Rows from block 6 of the text decoder of a small audio captioner, named by matrix and row number. Rows with one number belong to one neuron. Each number is 500 + 50 x the weight over its row's rms, rounded and kept within 0 to 999. All counts start at 0. Numbers have three digits each.
After each neuron's rows are labels from the 100 texts, of 14976, where the neuron reaches its highest value: "fires on" is the input token at the peak. Only what is clearly more common there than usual is listed. The data: struck, bounced, scraped and rolled objects made by modal synthesis.
# fc1: MLP up (decoder.blocks.6.mlp.fc1.weight, 768x256), inputs 208-255
# fc2: MLP down (decoder.blocks.6.mlp.fc2.weight, 256x768, transposed), outputs 208-255

fc1.670:554407497486570369577558625490493554437500501521450499479459490580467600591497478454512417477437493453524492515594513483465441509422503413563466
fc2.670:492519461476576527537506360504582516475495600436461492530480543609501554507430435535433535458535510497545490504628506470451503451489528468491414
fires on: "large"; "small"; "medium"

fc1.424:532487521540478454475629535536545528569451468493478493466538522544431441516493404487505516576537473552562544456484604554456468611474556482505472
fc2.424:479488424511557527534512455472445514498517488456478569542473448508590486586526450467553451539521602480507519582479456445527520415507488506507413
fires on: "clamped"

fc1.508:510424411531582498521573508490636474495538569476440470520516552476492491498474544542502566509530509490629501434600465508525504483452415482417624
fc2.508:487565562502402589351474539545499496492446469492519497534531504546486509473466476462406443456512501484521534514491498522561406470568596506507431
fires on: "pink"; "white"

fc1.321:524467493505516636459591560495447522506590455504469548485569526473515507561469518568460530442546490516480472522354498512494473477580499473471458
fc2.321:523466412476476500539409588557517520575517509575500508534440408398454472471552562466572527540464511503457549425624483499599584465483507548526450
fires on: "a"

fc1.35:483472455463600470517584543579575456497449534442547583532478561553469565503562482506458537470465579509476536471526528503456479568457455579547489
fc2.35:454501522433567597579480527565444574470557486461531508451428505518500562526469517546506473543564510476598371509552460498437479544568526482503386
fires on: "repeated"

fc1.91:433469451533544524547558455494529517500536484455447444466488461456526434485461526451513512500461462590500545442470530524440519529485549544531481
fc2.91:423508396496489525575446612527546526504542559496486408526555516460412525603489507535493516527591564522510509451511532540438501509472481500544441
fires on: "small"; "medium"; "large"

fc1.369:497471456500591559508527551516496519399438533500561434398535446412520459432571430455425490532539463524445613516533520454514473466554561508495464
fc2.369:561473560511508459612409542493470477437453485519632367463455435480430496459535508529546512430432484473536562422499481526435548565459435483598497
fires on: "repeated"; "quiet"

fc1.112:507420404479414579509496481549379535543547419456420514449552575545435512572505507484516514523473417552472484512486575528566546404554483433496394
fc2.112:478574525555490500505475514506480474501504460480524548388504462518488437590504535547539527531513481503516421600570481594466520484552536533499534
fires on: "quiet"

fc1.53:506572495465462538454474470463477403580550561622543484526493567482530491504500534521483531474518440498498509475604538456565456578503524582496484
fc2.53:457479598495435464496557579515400456541459497555525545471478413556533447489480492536557612435511489467508479410545481471483476491391537485519520
fires on: ","

fc1.315:545386524452494477500605505561544521377520523538529533544532499517464556489548524535464464523421490491479472502524545460464517522437556422537613
fc2.315:581575351440510473418404454524508488519499449503547436617534575492459460471487461478643540539468468376526461484419454518522566461494506642564464
fires on: "pink"; "white"; "closed"

fc1.574:520425578446564503484467491524485465501568508500475527525541579568440447504509493488562526497477568517536525519478475566484538532550555522425458
fc2.574:556557553546449469513480545493460493544500521499490447418346439466550542563520521523458516514562487457487498539578562417483569556523509483500552
fires on: ","; "thin"

fc1.288:506426550484423467481521492576567470517436456394533529472490452474479569544497487499540504460522553520492471463548617450361477664512525490511548
fc2.288:558526483481564533574385451499503538510579425407454542555455530513489529422530503452551539498461461503578384507562421493514604555477497476544535
fires on: "a"; "noise"

fc1.539:523436526583509504363475423493525453497526485527434504533503475522499450491443385408422472629393480545492530512473408428495555514550553481499493
fc2.539:503472495457575528540492534522526566394441481468504481548528478563484454542581529420541509406520592524503549484469374491518532469487539490501487
fires on: "plate"; "string"; "contact"; "ring"

fc1.388:491445609512571456543595470494469508569572480529551489531467522539505463478447554506519509491501523504568551409499533433587498538486445522471503
fc2.388:460478514483553534548486537358581437486516425495496487504548479453527469477485482469531480456596532458433530543427470571458432482617502496529416
fires on: ","; "soft"; "rubber"

fc1.163:565406502564437454447497495535436536491511420377542484406601422460535474579450393473429590463455469516561618469447539485475502477644476403507447
fc2.163:457464501418582580623509419585433520513477545466624510499497507451499510491541513485549453437530534417470541503523562476567480537430540582436492
fires on: "repeated"; "one"; "hard"; "white"

fc1.72:417403508554554462560492570475540537491462580509526488455408477471471480474523583528524546562492541441567548491550508548572475452434494600489560
fc2.72:526598483520450481388516540529487546566511406562491550492567511518554492519461532521483433513509406484566465463491527538499468516491446437528539
fires on: "soft"; "hard"

fc1.734:488470463472487558477481539548487407496523543436519530459469485516530598450511522510505553541509579528589473537480547537460519520398495455458574
fc2.734:562557463603505525554606520474504580445523436492517468508490448449423398537537470489522550558484507442456493493519467471566505535531489586512439
fires on: "pink"; "closed"; "white"; "mains"

fc1.560:562488425480429584479476477406444450497537467497472466454506558494497449528560574447479524532553559564484514481602397480429504457485553531499453
fc2.560:399562491526531406667463461494527499554518566459535459533523578550516435443421476585470464374535485566514479507487538474511443511439526463464574
fires on: "repeated"; "small"; "medium"; "large"

fc1.511:508469466438583432481521488513598479444510522522581525480470404532442500479486473448514531501423505404469590543461577528460549456540468458467412
fc2.511:507512498579571468506433519448475412477552506480514496543569499517473468425505420489533487434453504572536462477487563534476470526561443522547425
fires on: "quiet"; "<end>"

fc1.124:476504579474532485493477383457443491523543473545508521487531495476507352557558346594500504538558481450545602549474447475469552561578568454535408
fc2.124:457497522486482447603572405521531455508510453547443534593502464498428478527486494516578503535547525568502484525543532538456512451412487513455542
fires on: "clamped"

fc1.489:453432470412558469444406562550420423612461538554454491592476463543558518500572548501535526526402500511509617503486516439571499416502423427415524
fc2.489:500552516520447531454577476530567513435429445558502498477478486607506546533381518529451402534474514515467510569417560585480438538459518523424471
fires on: "contact"; "room"

fc1.443:510519501445524407446636486536520545475536358359501600447550498433467575497481539476462506491453551476497514568469549476431473493514491482535471
fc2.443:484432446444550539552508562530536493484530423524469505569474515516563541527515426606624514476529444499502508473523430436514581576439475509396427
fires on: "quiet"

fc1.257:459484528422502476602564531442500566578466547526563503420500504548511461495420485566512511536484507421462589547464566420483495531573455519479486
fc2.257:533490461559407527522511540406540517532468470519450496427601530489588488484423465489535389551545467642571479448502488578499461472499485420441504
fires on: "soft"

fc1.614:530537551434520479560542586553479484637541537402449597446473575539453448533557593466422511511400544452509492435545578484567488541496456425473506
fc2.614:503458434447499564582492501484485473372534526526503496439504450533498628459523478440499558511501461466499564466593446533508545450539543542562365
fires on: ","; "with"; "mains"; "one"

fc1.606:522415549463563522473660521573450447417519526471582525486496457478389518466459501490521582502435626461442518471460555504491525458631425491426471
fc2.606:506552453404612513551407468473452532459524553511545498491469489503514448487562394442535484381460552472514502489410529503524542467499485578524480
fires on: "repeated"; "white"

fc1.129:542526399548511456456516555642481507469506511471461576560525405475588522553441510437446563452514507544491525548423503502472553533528485438498490
fc2.129:524438508531461587442420452414506480469455488419510509444528482386500512497567541541524518532614501409528428537530485482462634478526452544498465
fires on: "contact"; "room"; "hum"

fc1.722:471482522419528512512503445570481493506601492517580467399541541540450517434468571417474560552591561600578550495407560471490533515538519552467421
fc2.722:494524436500564560489424612533465518466421523501444514429433389469479594452579481528497538384505533486522455496596516462482487539502485542594505
fires on: "repeated"; "closed"

fc1.95:542513501479458507542606439569585568533568546525466478505482470533471630516510437537492552614513456554552486448503539409483429504485437503602457
fc2.95:480491534480498543569483440505470533451536483504508468540482502544621468433484483419532505514407457487434435452412529405419581506605565489512420
fires on: "large"; "mains"; "small"; "medium"

fc1.303:430414494445519500460473489551555535537504467572525527491495523524372506496528408497364599596542479512515552509455491514513458540514416478523405
fc2.303:545543490473515574474403463479431462547633516546518555489537474532525393480519531497558446557476523505434556513482519547470463499356509570466512
fires on: "clamped"

fc1.186:562496533440562562481506539487518467498560463524467521484489523527448504588496459502400476501559548422514531559568489608508459469443488460467378
fc2.186:440553529519535511487417393445500544555536511464525481617459500513501408512514459517505468470538530459507466348560480476469513551407469532411557
fires on: "clamped"

fc1.28:467491432453491498443626440528552494500517521582563444501649477456453439526554487522554531500435542615542577446498504519482422506572466534499418
fc2.28:442494590512499533534468506491480522519551511477486414475521548544395459540444568421488581564439532426508411452478533442482496494509500431517466
fires on: ","; "square"

fc1.505:575533436508467484435518527511536560508512525526463506441447499546448431539487553555550523544482459501513539565564590481532549407567526475411406
fc2.505:583541549525468521512529387519561445472500454426528521460506400396494408506524444542526491551510488586535491511532401422529513543530451520583498
fires on: ","

fc1.437:524476496507534457450528543581483488507527479595524387469530481500549513576516528441507582612526364475525499514666494456434453431504485422491398
fc2.437:528497577494429406416579435515495467512513499443535488476561482534436526526535562461432429411460475487498565548455486480492497550505453522451506
fires on: "contact"; "room"; "reverberant"

fc1.192:534479597485553504483509586431559482562611455522537547469543488492491482488399451480496500468481459444457557497474545519466540483635451481499527
fc2.192:487449459587408403657515416539376428449603546521564537540467466528469482451523454475639477406438534607496468453519515511536494477476479476503488
fires on: "quiet"; "glass"; "steel"

fc1.89:563511544468512599419510413463409496433481482443576445462595497538517433482576483532542565588532534553530598410466450452473499491550536488435435
fc2.89:489460554474482411595488452520568572465655480488502455439449532585516467545458479525469513398472546559452441424492536413436582573533503548546596
fires on: "large"; "medium"; "small"; "clamped"

fc1.611:457545436536541423375556391498481481605469525469504449507584521493379456522466654505508544549523576537518657565468468547527542487486418586511501
fc2.611:496537531540457587538470529508579581442415503524516553492465459483497436473497413519501536506395542577446528489477504524554488559469520545453519
fires on: "contact"; "rod"; "hit"

fc1.724:565435434531582530527467408489527457481402512498518495538538511511526475443469540518542543497474550567526473538411457501491475504591446602587493
fc2.724:483492523529507547524483590482489470432511528556519478458423420572508516504483500437434543520569497560513432508572520467460440453517566491487499
fires on: "a"

fc1.664:498482514472522510529584533481484524548534567504543580468498540559491481463515561451549547516538467481513508509468538461532553450464518429427409
fc2.664:496480525475469600461574466440570463527500525501498534425580403460496437519469397517538468571522435453567493553519465527534481426536464597516489
fires on: "small"; "medium"; "large"

fc1.96:484469561490486520477499525538476478476472475579508531579490517505463374469604442503534490566576517459557547537553537513443433488490444528512413
fc2.96:456499547484592450542515439553512511494567505488420503608496390523518407557533505535502479526523506485513490494499545534444509464500487514524493
fires on: "clamped"

fc1.85:463364472578510443548499494386529496477637510431489501459544484549526519448512497501489573590554419574564492390532460470470489514454594456540481
fc2.85:540468478555482462416480534440598511443467493506467471621515508500496434475488430460507463451472535607460494638437477470511460424543479493505480
fires on: "in"

fc1.759:489497509430568528542508417519502532483584483475577494494458587488441435432586463492538436538522536559517620548456519494557589518524516486555516
fc2.759:562506470543516462517578507482526489540518446578462537525502411509544449562428509449543397553508573455439495483519589443537505436487499555629498
fires on: "clamped"

fc1.338:488447524478481447410519441524504511470537492454503476560516477608514492482505505536512459579438495455535624547432536456547532477517519449427628
fc2.338:499541478485467478451456467577537499481451582610484478518506483527413585481532428562435576414451528571442506562621458476407388530429471465458535
fires on: "plate"; "ring"; "string"; "bar"

fc1.619:520491484548520463461533504563518410497495490512435469443483497394533493506497571470395385563533569582535489484570460524541460464510558483519419
fc2.619:539444546510532528543432500419477482479532560447484552560465627526537504544514539530528575498426532566498513496517457405477421580477465495516643
fires on: "repeated"; "contact"

fc1.626:395454436498516536471437392507476448485531501485473467511647464444537463526399540548506551517424582518434478543456560520459539513574411490561490
fc2.626:517517566428514567572486634540428494490550470559531520452418510524493522508540578411425576531465497503450461471490465506533494485457620524491490
fires on: "in"

fc1.743:567547420581549462537426555527358458477543529555488474503497420526492480557442569497505532517472497538446516362473409420481502491576502479434485
fc2.743:458493610542501545431450596493517438490446521438486479484489580535482540477476580551462499535566424500542607550506546544562473485463507558404552
fires on: "a"; "large"; "noise"; "medium"